{
  "model": "contrastive image-text model",
  "dataset": "rendered roads seen from a driver's seat, with toy cars, trees and houses",
  "train_examples": 145000,
  "image_size": 64,
  "crop_scale_min": 1,
  "horizontal_flip": false,
  "rotation_deg": 5,
  "tokenizer": "word",
  "vocab_size": 35,
  "loss": "softmax",
  "embed_dim": 256,
  "encoder_arch": "swin",
  "encoder_norm": "layernorm",
  "encoder_norm_position": "pre",
  "encoder_activation": "geglu",
  "encoder_mlp_ratio": 2.67,
  "encoder_head_dim": 16,
  "encoder_fused_qkv": true,
  "encoder_bias": "none",
  "encoder_qk_norm": false,
  "encoder_parallel_block": false,
  "encoder_inner_norm": false,
  "encoder_patch_size": [4, 4],
  "encoder_conv_stem": true,
  "encoder_depths": [2, 4, 4],
  "encoder_widths": [96, 192, 384],
  "text_encoder_causal": true,
  "text_encoder_width": 256,
  "text_encoder_layers": 7,
  "text_encoder_norm": "layernorm",
  "text_encoder_norm_position": "pre",
  "text_encoder_activation": "gelu_tanh",
  "text_encoder_mlp_ratio": 4,
  "text_encoder_head_dim": 32,
  "text_encoder_fused_qkv": false,
  "text_encoder_bias": "all",
  "text_encoder_qk_norm": true,
  "text_encoder_parallel_block": false,
  "text_encoder_inner_norm": false,
  "text_encoder_positions": "learned",
  "init": "trunc_normal_002",
  "residual_init": "none",
  "optimizer": "normuon",
  "muon_scale": "original",
  "lr": 0.017,
  "momentum": 0.95,
  "nesterov": true,
  "orthogonalizer": "polar_express",
  "adamw_lr_other_params": 0.00072,
  "grad_clip": 1.0,
  "steps": 11600,
  "batch_size": 256,
  "epochs": 20.5,
  "lr_schedule": "cosine",
  "final_lr_fraction": 0,
  "warmup_steps": 580,
  "weight_decay": 0.01,
  "adamw_weight_decay_other_params": 0
}
Rows from block 3 of the image encoder, named by matrix and row number. Rows with one number belong to one attention dimension. Each number is 128 + 32 x the weight over its row's rms, rounded and kept within 0 to 255. All counts start at 0. Numbers have three digits each. After the name is the row's rms in percent of the matrix's.
# v: window attention query, key and value (stacked) (encoder.blocks.3.attn.qkv.weight, 576x192, the v third), inputs 0-95
# proj: window attention output (encoder.blocks.3.attn.proj.weight, 192x192, transposed), outputs 0-95
v.84 108:113130048111098091128144071101111156114137140134133223143128148151125135203105129118049113123110133187164165052109157155094075151140171084181122081098145096118147116165109135086186117140173092172129116143116121135114131167125215139152080140119141130137116102062103084168145096142116195131
proj.84 097:142098138140136183155170120102116130120133051123082068152124188145117123115136089138150204114112096154130149089091169151142094131135160118129141131080173137134127136108141151118073132138208126126113094013105109117135096146155120137169180083022103103067151128091165152101139114125110108104
v.85 098:155161098144151142162141111128133147118182078197107120138153139148142091121084102117138203097087168103176130052148141131176176067187056104080146126126179162135169119129099166140113147119072122097098182138125079078113142083087107112140184161131047095142166137118128139098102105109103142113
proj.85 094:168103122080091185135156171130136140106131133113113166141166097164094139105122164132067133144136162096136090142141145110113111161170109110146108093112113145203105117129121150105079087098148150173123119141163144145159106116145096115156149100142165153101174152138117117183151091188082093122
v.86 101:155075171108123065115124215138111104153145167152138131137127162146064136110147139125116089176124169160150108189122169113105070059129106142171100114130113142134139139205126109124122141107177111097115109075108100143082120146140109077105145140088165137118100166092107128099123116099105110052
proj.86 101:143144149009138155165126133150097138113065186098101143095106137160113091136151152147129152088115078134168151101129131107117131131071163100184099121101120204093121161078126206085127118107143154137146122174077101115099152171109128107112085147114088129154106095157119102119114173094133161172
v.87 096:123156137150136114104116103181132141112096144130113102175123154139156146129129090058153140142144123122095151066098132128070165105114106150076143173197138139171129134078082166152101123129141072153179134144156083112145114123154136169138103128182089069125158114120169102091111136115107158153
proj.87 099:161090084120145184144095147126106181140106087121164199081123106092188114120143102157155104169119127082159111176107107097168105163130110202126085097098108163168099178112167137126157143146104155212162162142130105144098091125108110118096130199160137106145121096172136132131133118127161125084
v.88 094:171131152170097124071125121103155153095094144172143129121146133135171151124218173088094144144110124161085092111104126104144078189122094161132122131134173155038099142084126124129148140127169151146101125071124138196163121160153103093123102142076166165078132126059149172134158167148118119081
proj.88 092:077168160119123159139170154100089156143145227184118144159140091102161117116108104138133142125116141150098192104137073132139181115146140129086012132111140123108134156130115137133118109155085102086087141152158114093096145142106071103110096140168137100134111184128149123083141169175120139098
v.89 095:141110095110154115151101166156132148166133163149121074172166075106121122202144104167198126147190124102196102125122214098118133144068093111045149157119100076130111157150132131126117169149114067185119150076118118115153107105098175141063119139128111070132129113129180118123099158148130105076
proj.89 095:117173108124085129193067131085186071125154075150113165073096182091120083105140144103122078153118182105161107163062116155078081139131084074150097173084133145150139160090140142125174197179121094191144122179163128112101090122080179074161141128107114119167165142155103185112094175134164181159
v.90 100:209123167164133127142133132099088108135091117103116159115165133131048089135175132122139124151136121091126173179124120127111195145142150166077169115138173141143141095133133131129104089125121107107122166090109062088078122143144124126127138083116066111069107143116090099146136050108096141149
proj.90 099:131160128091109147131108139121169117136116089195130143136092101145150090146116132169126120164149147118123139115105092094116163125141125105139119127061126191138144147090134145124213137120101111120121122143128116104178120119115111133070193134104141187142139168154120141153110128132157129098
v.91 106:129182164152115113098119155122113121155132184128136117116170104142163110219133062100118154104128154159151108153152123102070113128117084102126185080103101155128102147103144129168109110133115127150096168149129143118142145069151151131130087117139129086152134209076115078147163149098126150111
proj.91 101:021051102199205156189141094064087119136126101132141114148084082132111099122123145143106062123103140130157129140114119155165125180164136106071123163088127122117090148118157124124133202106186103163089174142089135132085120150084129164088122090133096139090160125178099165057107156139193121132
v.92 089:100175143130162141122177140108195106151114157143113101187124135144108152160071146112140077119134089135073114135115118130073156111089161106114153136151075135166183125072131107160135154165007117138113084140101107107082086123149110112140148126108196075124159058137163103128156123119170166174
proj.92 099:107162094167107108079076144139140082083101082094159119077126133145164178112094152192145110092126105091113081124137137102110144170142128150121097104133125112132140167133156142162129079083126149110166133162151150177120116132062143141085115170150151067128105178142158073120090109108172126131
v.93 106:101147161097155164131119118103121119107121157120118159140122123180132136156121096112119156180029107139105141123194123117140089119136138108082086163112115154118161082170095133104220056137066134120123124119107110173101134111109120095149169131152119145107159158132141155096098162125110144147
proj.93 107:129114151121176137074158195157145171100161094128078143094099166107128099127156139137066200174129133091171117126130185128158104153097142154082106167138180096104127139140095107128157095066092138112104137132157112087107125109137089069149087156109102149108124170112096136179150132165125146131
v.94 102:154135089140144159190127085097114146126153118160168138113134071128159153148153100150131108104175114112164157064115129095091086095107126158040199172082109126147104123122138134148079219092097101133155110124081098114153074099129153120078087133142071068132119089200146109167127107137139133127
proj.94 100:195184137103073131195127137138189115129119133109150149106106119132120101125118144135112183141134124129156115088121225090133142121090108132142103127095097153165097144157089056083091149141168121141156092160130134118160088135129136042145089116075139081140236137121122132056170056113117136125
v.95 094:116130116136173135118106124105133096163063123154094130106186140147095081118122152123141153167159114071167094128157157138076144095141170161083165114102147117126092117141151151072123207118114143163203189175132111079109119089164069140092134083150148095120080109152153111127162116121118076062
proj.95 094:110149126089099109113052100159169083167164111118182145104121131126133144100095128141084156144132108079139127071114101112118146137079118107155129131095099155119149056098143174176090156183133077129160069130138153145111151117107152116136122172108175099136168141168128131112156117104176160190
v.96 099:140123145109129177174114118153138132162097134173096104093150207084107072090103151124099105154163084077103109140116185108159172150118129070143130160148139123125128142082166100112128136103169118125139144086106056110173139103086132117151095160115185140119115132136110105097169091196080196113
proj.96 102:086143147107145121120106126112095138080129150143210156138085081107116158125119116118099165134071159119108169147080119171148051099102101163143151173126122132133102134105148115115076119130164143142170139135157121110153052083102147124109170124149100146180146058053187196090096118096149123082
v.97 110:141162118132152103120124111137184231162133144119194100102058137113125146079129144074141099105176110159197097108105094116068165163134124132102138149146090111141145070086183134123138151137106075154103176173123088139134169092185131075113161071151120154114122127133137140115102088096143096135
proj.97 108:098144120104099135164104141103162082145094127128171093176167151106152160096196185147158115121138104093138100147132177164082070054088152161128071103097146115086114185172070064156120166161087104117136117089161095143138085138168071100150138135029164131130139136158103169131055122089146136154
v.98 101:146142104151169091102155089115165101152084212177139129122098193123095132123210105115075128102105081119195121131112110183176144051124116173194124090130128141115184125139114111084078167121130095165126100130117089081151140112163097131095133086150110137108107116098082081163138069174126102099
proj.98 103:096132165132112106126119098103168162099093080136170164132156153072161133133105160126132115068082112128132055135098128074099117110120162154114148117150122137111086162161145116164095158069098146104085128204124069152120116099155076134169105137126164102148113195105180137073113081111105089099
v.99 097:105113126151154102123155138135127105151130126093157063168114130126125192149145112090133103060141137095132106070121135116175139125108180095098130213166169199183094121076130127118125145151122100150165147137163101166122090102096089095115188146133124167115072061135117195136110102161119155081
proj.99 098:133111161098120179106072157127126149139119176165099117123090093106132120141111103128131170134103133175137097151116112126113159125136108127142123143160127083106066123129099127100160128121069148132107107090131150157183162149101095114140231127080123176128216105122091132052094131132108108078
v.100 088:134119192216163105129147095074127087136142151095142133122180151105092106076126197138104149166113127147108139100115138134180176074119135060141152160111130156136097150147095129128116128135110104084153167158093168121067200133109108157120113121149109163131066148159154112143130134199114116133
proj.100 091:149146104139157152080103088139137175068152074145126147134161113165140178123125165164080163133113128088114125110127090113194077159149103119125132080140200146116061171085122123179113118136092166064160172080080131146103096151090199112148137179136099139112175128102123114144127105120106160150
v.101 107:147111149097120101117145108145186063120167106081115159105150135083115113166155188196124152167142183155113150055122083168150153163169103135126098075090143202118106109144147155114131149134150103097140097106096175143122176119146152160142174178112144098093120132114127080109139111147077088139
proj.101 097:157134087137063106119117117102109166059120155151049140139165052136182117103078094113087151156071150157137110103073074148125175189167133105167096132185152128124151145141129139117180106133147098124084164126090096104149156122083119160121139133158097197096140123082184142124171062080089118192
v.102 119:113083157131096086112125116114150081161132142171093191182121099174127183145139135098096126136158101126129132116131200166117133136140142111116187135113163134183134101047124103131112150143124100114124150119180178161081125151131130151182106137106129127113153105120098120068066121146095127178
proj.102 121:155216116169149148108109150163100125050150121047158134159165157148168135074076128184161099147067112128152146140098090137152175179130145094133162106093120085095146185184094127121107128086109116156113160123149029107158101103102115126133147139154157159093144109140112102091136146186146163119
v.103 104:052049092084130129148149153087147043092132053128097123038105109119126122132116054129107188110142104155103143094192066096140113061160145188063093118101165154095105120132128183133122135080135157144113124126117134158119127188118138174161100095157137165107117126128142141152097178126127170170
proj.103 103:162111171159123184205122098193098139092110099128136182125117092116095132093063144110150081128105184121100125089073139085139154114162076120143102121156176158181121102136115097135121131098140102092097100147095097124152181084189146109109188088124137184141045152105141119119152130123103112112
v.104 103:153129110129158114096108169158118145131114108125156159171114161139140104164081124151146150145113168108096133192112136181093101156141118140139162118159122118124143147068191100127038147109106120135115101191142058176134127096165122151103133118166125142124073164081111164114050133176116116162
proj.104 106:037066138109086100141102046119198114067114157136154165061128143136138098135139134188088071109101130190160145145138152088121181121142099129130115075125172060079129191152153107113133098126154133133131165122126168097118138094157109127095148142135142078121087150092135144111132102181132131108
v.105 110:141129104100121149091140144131151139130169130118112114083119156113110184097184191155105174124089121184152111112099118137119109118132147134132137134145085140168113140174094133125136059177109087132129137152159134103067133120105089138147175067162112100146119151168113143096105128123132155094
proj.105 103:133171174119151117102068118089143121184139145120153105093147126154128157116121106124168117149105150124123090159130090160127101146147164153150121163151071116073086194117074094159128160082190104105127171074127139112105137100158117113153129105112147117118183107160136142126170147097099163184
v.106 100:102151110120118158152120153079090054076101140084135103121119137092178075109185162092106102097120129106149133152100070166123094161132121107135142130129150096175109128225127179120055145112169184095106123139133118158073103160156140159170165108167135163109199151152097137092133100086122087106
proj.106 097:122100167132146108098168140146127183154196129144164192111116070077062161132083082150122140118129134162089126146164126097136157098112143128154089115130084134091133140072077093182111157159108138130120186182131122066142138051174166135152058124114158103143135136133140122136120091077066107182
v.107 101:131116115119130114153129143150177142167112124131134136204107133103103192113086086181094099191158084122128116099166091056086153140111126182105151136074131091127159092115123178065117128159131069150090139143126175139103112162075150077109098136103132135140163087102129058154086095150163169113
proj.107 100:170153116135187129076076159141119166122117188128135095136104142149148093183109127120187167132176147100101141157128174181145145142086187168176166123159146188142151178141134110124126121123073142134059105095133138139130128080099129132130091118103099169156105139127091116121117124116136148128
v.108 103:081108125102138073125132044113146111129082145138170158128145143203136143124164084135134120154102181122104174151154072172136107138064142120164163121135117066172070117131135125118152124107098171081101113132077152197092145170177110111109114193098080102053130113134117160214126091138117132185
proj.108 107:151076156147128110101134117151152143154113178151077185207130125106172156121119138107136175113113197101128134076151188062132129051169122148100188123168143136114140077103093182105117128133122137150166139157115107113108079089141127147182161169102067092099080222125118112110120081117136157144
v.109 101:159100113121147107102037115121119104110192104114186138081165065140101137109074162221104135130096129114078175141109113161179131103112158169136127095129118161174145087096100082123202149142110139115096140139055119081113155160174131130116128159137136114140152130139054133155129136142143150133
proj.109 097:154154162186132163124190131131171152136146121125128122133176102128176164127121119146127093122112188100127155118162056103151108110134143119180117136175169068200092083121146141165151068109150078108179169151165175124144105099085141154142113151157059112129108097103181087175115118128100145106
v.110 108:152130138153138148148061164078138125084121146124153136055162161107163189152122156148171103130147046100173094122134167112131173161108117162139132114127072097140105088125119143121166096178178149147164122120048163026100119111183132114081108141135148166184138153120101164131122157133162111096
proj.110 108:136189109127150091159163117150084135149112081160149115110082116126128177155189075165105141141118113091147155126118118152120029150181109121112069125140183113113149156087123098113068160141111133133176147161124152181151160106146088135138110101185119123076192110114066128132143100074154101128
v.111 096:108083170142096107120127099127086099165084117166124142155118084099092117208152124115084184169154076113168138091121150112126124095107120170120170054118102121079172181079115070085062097137107093180125051136136131112083134146137101115154096078158141124128116139108159157179119151039102098110
proj.111 097:082148171131171175167107173100092098119106094131131090076099101128133045086131171079157145114085039196196109076124171162167174120144156117093091167090134089141119186168110096144093108164124142171126124184174096111179089182142132150103130118154108114139157138086140142157183176136152151088
v.112 101:049117121156091142124113099110111161139112122139166124115154196167158174104150158148124095141117099137062144089154138158129136149071141103176111138122180115172149130174121089114131097121099100123144170137094142132074134117041191122089145181119129179084108114156182129126179090137150098058
proj.112 103:144158147096160113120162107177135074155151132213112154110080131115060136131102102064149136133129204094152155118088188161176125144123041138120058130146139128131128159149081153125124121198143081104145078108143151106126131114132111109143068089160132102150105157078107115146065111081119131157
v.113 086:139133113110100104129140195153164123083134148145102100162134155127108122147127121141194121147095131151099118152171142062120161107088067114207118082164091069154140121109101069186144074170047156103109125137103184155184158119117169155071136155096122135140154120135112115112084117143159108103
proj.113 086:145057169145145146139143099106177102175138171103130166123169160126123165127149112029135175082139111122090080164048143153117086123119144167118161078093109148146169162075125077156150107166114105177143132106121092137108088150092115119073184154119128163128089179172133152101142118150116104126
v.114 101:150110128132123122072173102115198114121172138131103107152119162150102125171083112072108100171073204133166096096178123115127110162114156104127172144087173152111126142056155080156127160105122110086135137105117152148170125118048180117186105180136172086125058224115178090157140105116163149116
proj.114 102:099187187081122107130126130121114144113154096131151152131060143097118125122161123121138071135094164057104158122075147177086126151097145153108099117085132125091116167145066159124085110130143119138102097066144114176129136148161109142126123149110092178114168084161150098096158141123082076164
v.115 093:111131115112113124074139143194132107131165074090168081088186107165125178109177160063183158095148113165152130117152134130147146178148155150079126097149120131159134145140145159181152133138170108135149072121090151102119133142083143151094097061137125141117074045130129095115106093148180097127
proj.115 091:131090099186078183139133196128129163100137130155132138170092137156142098155138170167120098113123070124150175152152119074120120103107125119118109135178168132104083065127072108089127074137083106137085128156130081093138106111211111089137150187093100099180136137111169116152165132121110125171
v.116 109:102171157126091153118115148120103155126133129154128072098070146151156077146169141112094134123199122100162143085155147139167117141123202147163070191087166102177106101168143138136135113132106119163120131144091182079099067081178145159073074177092123117157108148132071158145133135118094144149
proj.116 107:098093105134131104110140077155162122112128194140040148163114133129099192177088138123138123168113114140147142142161161146102156103103048154095160118171136144138220106125090142122116107140133082073157141117111114151162150139091125120113174096159095095116098131135187089081116167204127160124
v.117 099:083127120069125164147112111138154116078155032086132159138167159164129099109198150111077123145118112161188061119115091209112156085127094142117084167147125134108113152107093087133140135136096098157149164160134090175123132098113130100106203180146048182112153144146153180203133134148178083054
proj.117 109:149156128168131107182162192115132122144082164167076116098147130104138067163109139085073139157120148139048175093093110154182106111150107120097087141119130129113105169104108137142120170153113124166141112065120103083165194145163146110122168126156109097123158119142119126079128066086102170137
v.118 091:135149139100171122133124103098092106069119148135142083109099155153122114126116091133098125191141158167123107108149114155162106159136111147112105101059192144072095101109115160115111118146154061159146103104167115165132043164101103124112076074180151124137163154066102109127186136114150203133
proj.118 087:082125127142108096133131172165119149091147099113082164117066122160208163110143171135115115177122115145138152059229128067124143091131060171103134124158186130155116127090103183126079140212178085101108127093146102122127100167115125120133117091136076159032144114148115106116189123136134170131
v.119 106:137170103145077171153143184147118117161087156120118140148122138154100139145157120136117116154129089126105093167138115132139132121052118095160149012066146107154087164080166172133089074156100177069158108119124112163162118160146171155159104158108116171159100155106167049146108066091124180114
proj.119 096:134167106126166146132129111065179114157167087187152095143102100151139127093141106173136152076131123111101101124088098105068122133137115067117077203095185201095113110154129115136115147115141098093118132133142082166148104076089153039082145084166126163148184128111067173087136131137113100095
v.120 100:216105130072139137104140183129183171127149109116150085124166144110037160156035124157096127135139090101088158115172083149167136091060136101179112143151127118218176117094130138154148112096102138060129109151133189114114192100107088159173141118096122089148109128173090135125108155050113126117
proj.120 103:147128102120137126139133147173101081063114094100127114126104160223152144135182143171181151098127122125134141119108203139092108117095160100136110128127122135081170131132119101109130105070130075136138161096091150145101104111127093120092110163158095154112137125058151180198118081131131174121
v.121 107:115105141100149104091137182164133129109125129113134088138057154172074127116151111140079157192151123145129158154133165127115149075163150144131138160135111125135116106131152100127131131085100157185105124158145112174157131152135116162149079127123167104139151160137103117071136192097185149069
proj.121 106:062136160166120105112122133171120144130080178076060099067138102138154153119099149173139136085100151108140154094097137158142136124123113170152129122101165118198151132099097125136101181119139067148138152101136107144156044114108178169099130149163128174152161141165121123122116096127130177144
v.122 099:103085098133118128097134190150092144144146142155101143134119184130140138149187143094109099097080096146189153066106159107142169139214120042144142150072061133127180096120093112082163148093154100118155096124093127158102129116126131162149107098094188133155154123162160150108106100177109181100
proj.122 100:092129128126083137177063129133156221182109140123163127120109127085100157102154115112103153086179138134070149137101158101100137121096073158203142127163075119158150140106114111116144149096144086116141151123148122083170171146156156132138102116158103136150141181137110110177110150109128107143
v.123 095:114158110138114124122133119151150119126133188097145142159114139103128175130185094157126114073080145091163150190148090048118076149179084117096114148054086134153102099145189124145137121139081140084170127131155113129120115174127186087117133186178152107163082151143165107176094158173037105106
proj.123 097:162191087181124162099134080139072089166159114093206130111103125122133105155093130119157128191054121117140164094133095165090183147080169098111197133109127104157126160132114143116145118134102153152135156133162117126176092148161087124130078171176151058089119129169190076111084137130148149156
v.124 113:144123134098166129134153172156148114154106094187090176142151113097151143143128110085137102138142126180138112169122110132130154124132133085141154177179147172103144113094101155145032160102096160105179151107126094205058119081060093189137157141179119132078134154127166102116147094110167108103
proj.124 110:140113103143198089125158174087100200119134107081132076187159141151098087120145129105121111078155181144091152137078138106147117174103107085124106173117141159097108133155142118128130135103152135113180139115122134103098148158191155061136067158115111115122127131086124151122126118059059075171
v.125 083:120092089155135149059053101213095059136152168111113131159097100222175116138157145127146172129146072085139178127082179116100140128142157155073101131159178092083091109070122115087137128155119149049121085167111146148129135163147110085127122113148106107122152105144126142152157096139109155114
proj.125 083:135135125115155078137171102090092151126125117109120130147129122145114095169101092133109138107103129144118173154170100177067129139178144116110101099159129115151101081149180051193161087174120134131085150204206130123132128117116124167150128099126102093125133172088140137120151148144185167124
v.126 107:159135123156106118181093151122124139150137155095104094119110122191114091181124161168134161145147139089109095116113119165112094109107135170077175159104129133134129139136147085154139117143147161154084122078117184078131130121195059146123110125103131127077067125111140106098145058067127114098
proj.126 099:047177118114081147137148103104148113072126112143055171147096088176147165146101113142095135148158138167106112150139093058220144124192152146147109126151165112104155149168107131159160075126131181133131162140099093078133117094106131118130181134105102227144171122161160162102123142207141080149
v.127 108:106141155142116154121158114127164128147127061209128081062098103119074153141115146087105151125154118076107110157120163116134137136118135135007073127125117179145156101166104121156116108116102088116134086174150165151133150127175140099099129145041126100096195140141114143149124065178119063185
proj.127 105:196090121118127145122122116125034170093123143136079179135121172151137105125132112128161100162094128142121162077175080060100154163150178120166128104087102089117133151108112165107131082122174118175119165163095100122109134104083088131097110134109130113086128132088148158188117101133137110150
v.128 100:107118199095107052171155107159128093143098170130143129144135058176121072127086112229117092175139149134127122149101200092150055072185140121151141103104147112084044128134188130198131120101167175172146087115147159090151131098151086157131137069054078148129110149110107128141097120153096167163
proj.128 106:172156105158085149107103055136104201170122132107139147120155105137093164109075163139139152103092123083186160174095170112177133123155094109091162119151124123132130140163147159228134140107097088150085071186124156137155075111130129178145117091119074133123067088141150123113141138104115125092
v.129 087:135102134113176128115140180128081105192134171090111112140166136142183154136160144181128115136114129159098103064166130139179080090181154139113078163149129128133101123106171090086162173096172116093067152136070091091082159132142147140076146076066141178102129204109103135134134126109165183199
proj.129 084:123112117092105130138136138180135125098089173150135102148149175039103104122105086142121190146159075175111128142129129095142058103087135110105075101118106168108076105178145176110128057146177149129078127172205124153156116131122132181025153119132129171155125158165158106086068150092131088149
v.130 100:042152091139130150155165137146072140201145117079078193114111133065154154128145037105064079067142094158200191134121127116118195130164180172143179119138063157119127134090119154117152077104145098126107156142093111152138108107132136177141160109151124143193153138109136127099131188089129087134
proj.130 104:082135084176151170152154100150165092150167111118101130164117115150200084061151170145144150154185129130131079068089129147114090100141116122151112113058105085090160115119115118165133102182157175149074098127142161136057139143080129117105142114170185183100123096161149138136158124142124088083
v.131 096:157145069111165137121147151146132149119074141118141105156155113127196137204048132089149137124141110099147138096138156139115129134082126128141126074171099082163168206186116122178140129102072129157103119121095172065086099154157133110146162105180161181136148119097159155140126103125129150110
proj.131 097:147114123108111134165131091117120139121113087147132165088116135129166097121135098166130155150175093176110144153096130115138133119078124165123142125122140072152168068152147115099062166110124171135044038119137115157133116189140173140065141144113091125146118121117128147145108178105167147135
v.132 103:120095149146097115164123127125134110187119155163160121112116104154112133144118126128098156163114180158121186157153185155163130138159190111089114131147076159168074101156098112131128130139079078147105158056079154077125153127146122110098137108069146059145152084140093173120141136157143110147
proj.132 100:164124105132122115110147091146157079103127120086134140111122135146123133130134093095134146142098131130169079114123137132111087112109177121167054133154053089206149102143136176127122166129153166093158145157099151095106103143120165105090160091148076115168131142113163090188094153120156128177
v.133 101:143045123100142173065154145108102110107144111136147127126094156109148108148153107132126131142113111173118215155159154160108143129161133123114147115178117103138122171172101080098127170102096111076074163086114159167134197107119171110086130158033139110148129162117144116112130110125205106147
proj.133 104:112092086111091105155154110159139148157070136130146128178122132149110130140153079127102103146152176129175097115146073161150130092077158080122097123122113083146128170086076191108147149121146168100155187072102133107082152154099105126105177087104084180150137132121098071170082100153129156087
v.134 096:226123160130135208093120094123105152097117163138155092114146197120152115147133190123127141081162199053119170118121159134097171083150117103048164123148103084121188120154125106168142169146178126089131158123080111072143151134114119158142116136115148059126113121118152130150115095152187105084
proj.134 098:091145079117074086129124125129179147119113164139151118093181140115088146177148162125171097132089196133137170139118085082187040136148119102149086109145092081117132065123140163131117139179116169132143116114134119171098128090147166120188080131103123101139151182150147109144120158154105141094
v.135 105:085159146134097108177132167173128196138133094162120130200173103078106175139076165128146101145188138166073099095158151140130093126110069159130174174108127140104098117123103117156126114098094093147127114152144116133154108147158204099105139094126128100162110089214149131104105078150088095116
proj.135 105:094172157163139168111071147105129081143138104149166122081106105163132170194215147155155140163110131111146090168065129073141148178137161141114116133151133149170151173164089128171146144107112131204130145102121155184195063079063128130083140112158151113084136092103147128113124127129101135122
v.136 104:155109127182065111114102098068144091129144200175115158165144169107164084127106121123144148127138160100121135121163147116185089095110115124147096091126133135074090145193135097128130123119131103156172144158120091113113087091149105130161150189125133157049093151123177118128121086091133128153
proj.136 106:119153147066104122090112158140125121140162101126143096191153104153152185119111127132061048159136104103136163172084136135102124104192125102068137039179136150156131140132139084116162135136166187090163127197154147091141142150093152139134116157092115127145142117119102123045151149142124067108
v.137 098:084104124164150124133089146113104104137112207176147085156135157117105139122144153168137098127117121092115179167150079133149093101126190122146139104096120155098137145139147148107092095163126140121139208078078037120123134174084148175131141200135130163146132136150149101109110214058098106121
proj.137 099:106139095085120143101159092181156117154175146123119130089184140103101142099159154149043156174135064085153134066103128131176109120129138112103104151214143121091117088153128178092150144147115136082124159189154139146126145079069128088064115061155112158128102123187145168155095136070078111131
v.138 089:187176123134086097095174121105142130164123059134174108190149101077133094115112093124070218095119099139062139127139166144161088113149161150089124118116126131160105135059117136111166106163112126147103182119140103115134132177127147110126092208098121122130153130132134113088156115152159086093
proj.138 088:158107130165131081157139146136096115162114126087138087142132150139166069145231104141119072146144133021085144121171131159106120143119143161102155131105123106105077132145127083142111134145210146113124112142054209119080182117140140148123066178149190069120157138109101150169126149171139137099
v.139 106:192124124131173127118120112161122109108092144153130169074063125094113104113154107114105141111048141176190114142156137113089100150141187164117151108142135160138156115105110151133171131136174109113149168140115142117061209176098147111102101103130136147156142096100120155143126108150087200170
proj.139 097:153165152123104142156147130166111166136091138048143126131171090085148130086139099140162153081090090143092105136104129087144163114149160126123120107112132110147147070113097113082062148130140129148114130136183130155113123111156173113110137152135133097118098128117203136148100131146140127197
v.140 086:152152138120176176121119104091076082139099160162119084140105109147115103085181132143152102183140125194205129165134162147110143147146144141125095150102066147170109065142098056097170146185130086125096118126071101168177122065126110159117155114160159077094176071152102097107118123086135116139
proj.140 091:143154056118147137141159105091139122163131134098058132111149129107151143141163097182117143130212098082096127139123103109133158147154184129139125073091143148072126111067132154170185134107147126108093138196138163147112161125081152054116166147114106114132164159114184099127150136139168073155
v.141 092:151150117140151139138183162128151143102127094109150102184175087115095189103120144139117081117137115158159055148114134115101164104172152163122139090182118112114123124076132138083145139100078129154141106107068181148141066110097184165167118126134129112133137135125113178099118047156148167164
proj.141 095:113120116104144150138149151079169100125151122118135116109049084139105089163180123130097100115163145129166104137125148144116132144073138178146122106071142099126153120145087085134086184095129138165108126126088040144096158110184199105081146123133130125052128141170134036149175158149103118060
v.142 095:151124135140155176134142087101167205168143071161186145109166141125147181077101107093107106119123117133153114172163123113132088111089129124083138116142076126106143164134137148185091115130097019169102129168141116152162188133141079114078140162132136096095166149096114185133143163100163127131
proj.142 095:160135173131110128126094077087156130101130103141122133102093192156103106065123133064089157134124123178084099148165122146116101078094097136129186123126144103136136131110178138130160090053122181090129132126153103118133148129158078106154171077120158060182154136105078107118159109148126154086
v.143 100:154092090148085070180140145104153095109143099113117161121034107153133156144103065130095110160100136104170171141114133169104110088070125174122137135101120141148127167166109109109157134120158072167159077121181176144072105156176156171164120189129144143157128124101161070120121154118067128117
proj.143 102:112110099122077145125125108155127151139078117084115165166134168155170131117139095155157150131098136095147107130132151145137197086133162153136212145165185142143161159091106130134128159138172111112145122073094167090102138166039139158112105102035086143130079090127128163111148110120160071164
v.144 094:128143157125236103112157128103149120120172110183118125090130181180133113129070130123208189107172162096154128125092102128162166133118124139145095124130133109144150145099130137119136140160088153092132144120106145069083066135146167085138150132117069096057123125173139128111085092149119118134
proj.144 090:116148078070125102162155148155119108131133122170106145136141129116071197130120161095217119157217098104147138091115168148152161119121122121130062120107118062073131130123156184138138101079122152149126128135105123119115151105113157177138206172132076067144189152120167141114187178151167146113
v.145 102:115101163082118155099095168159076173117137139128116103090142085142122177129146120090157122103123133129105153019145170131141060107115128101177141110121173114135128133127165059165138090188097088169103133109100137100172086165094192155136106160158165098107107197055064146136157132091182075078
proj.145 095:160211094159167127094147146085091159110101112151114188086122159142086069134162143079128138098113150098084163143149167148135175105158170132159213160175120167127101140150127140153137113073153119162096160097126136090101147089155107090106087115044153178143092128144148119147106078131090101136
v.146 092:152126157130128156084173170129118131125084125176138078114140129111122101059151117210151111111145180139103162088132115149101156155088171098146101119108152123120152121101108172123071127155126148119099161092092066092124105077080116153225119113109125130149126135143145147118129153092138112145
proj.146 090:122136120133080150148098129089098133115105178102137124119131064077163106181171098105104152082160168195121115115124149107153110101113110109073131128160101110077149164131128164156170151120166121092138131112127113090135125098134126111187145082091160161072075158160182138126142102141106155077
v.147 099:159123145139161155087070166143088098147162126116149125158140115126173127131106113157156118063172109146100140156165100161131082149105144089132043110107163097127109115143133101134129137188102192169128145143124202095086095156114144095068084096137158090127087134159107148133103109134116087102
proj.147 097:158157130127098153080156072116146101171134155111117139143120121105084082133086146122142165074119145166165121107122115111149116175105124097165081137134157150110140177176091155158147128090108071101114121150090076146123200160150088141124151127179110145133109198173195128088132144098184117040
v.148 091:163115140114176128104121065176109186123134106128152092092062151145128135119181049166068133123079095163126106115142150124080137067099107104134129099125085113165172150127123117077116142125123145128121163146084124143129179127136165132135109076121126148161130171107144104180083169173159178163
proj.148 091:123102108177143113084153109129180113097078099102131125137122184154127085038142135093193149167099124115092142128157157115136159144080195107115170104098125139138143130134145163144136107143153177130173161171152140175183151178139082127114142131123159104082206113138147141088078107125075116100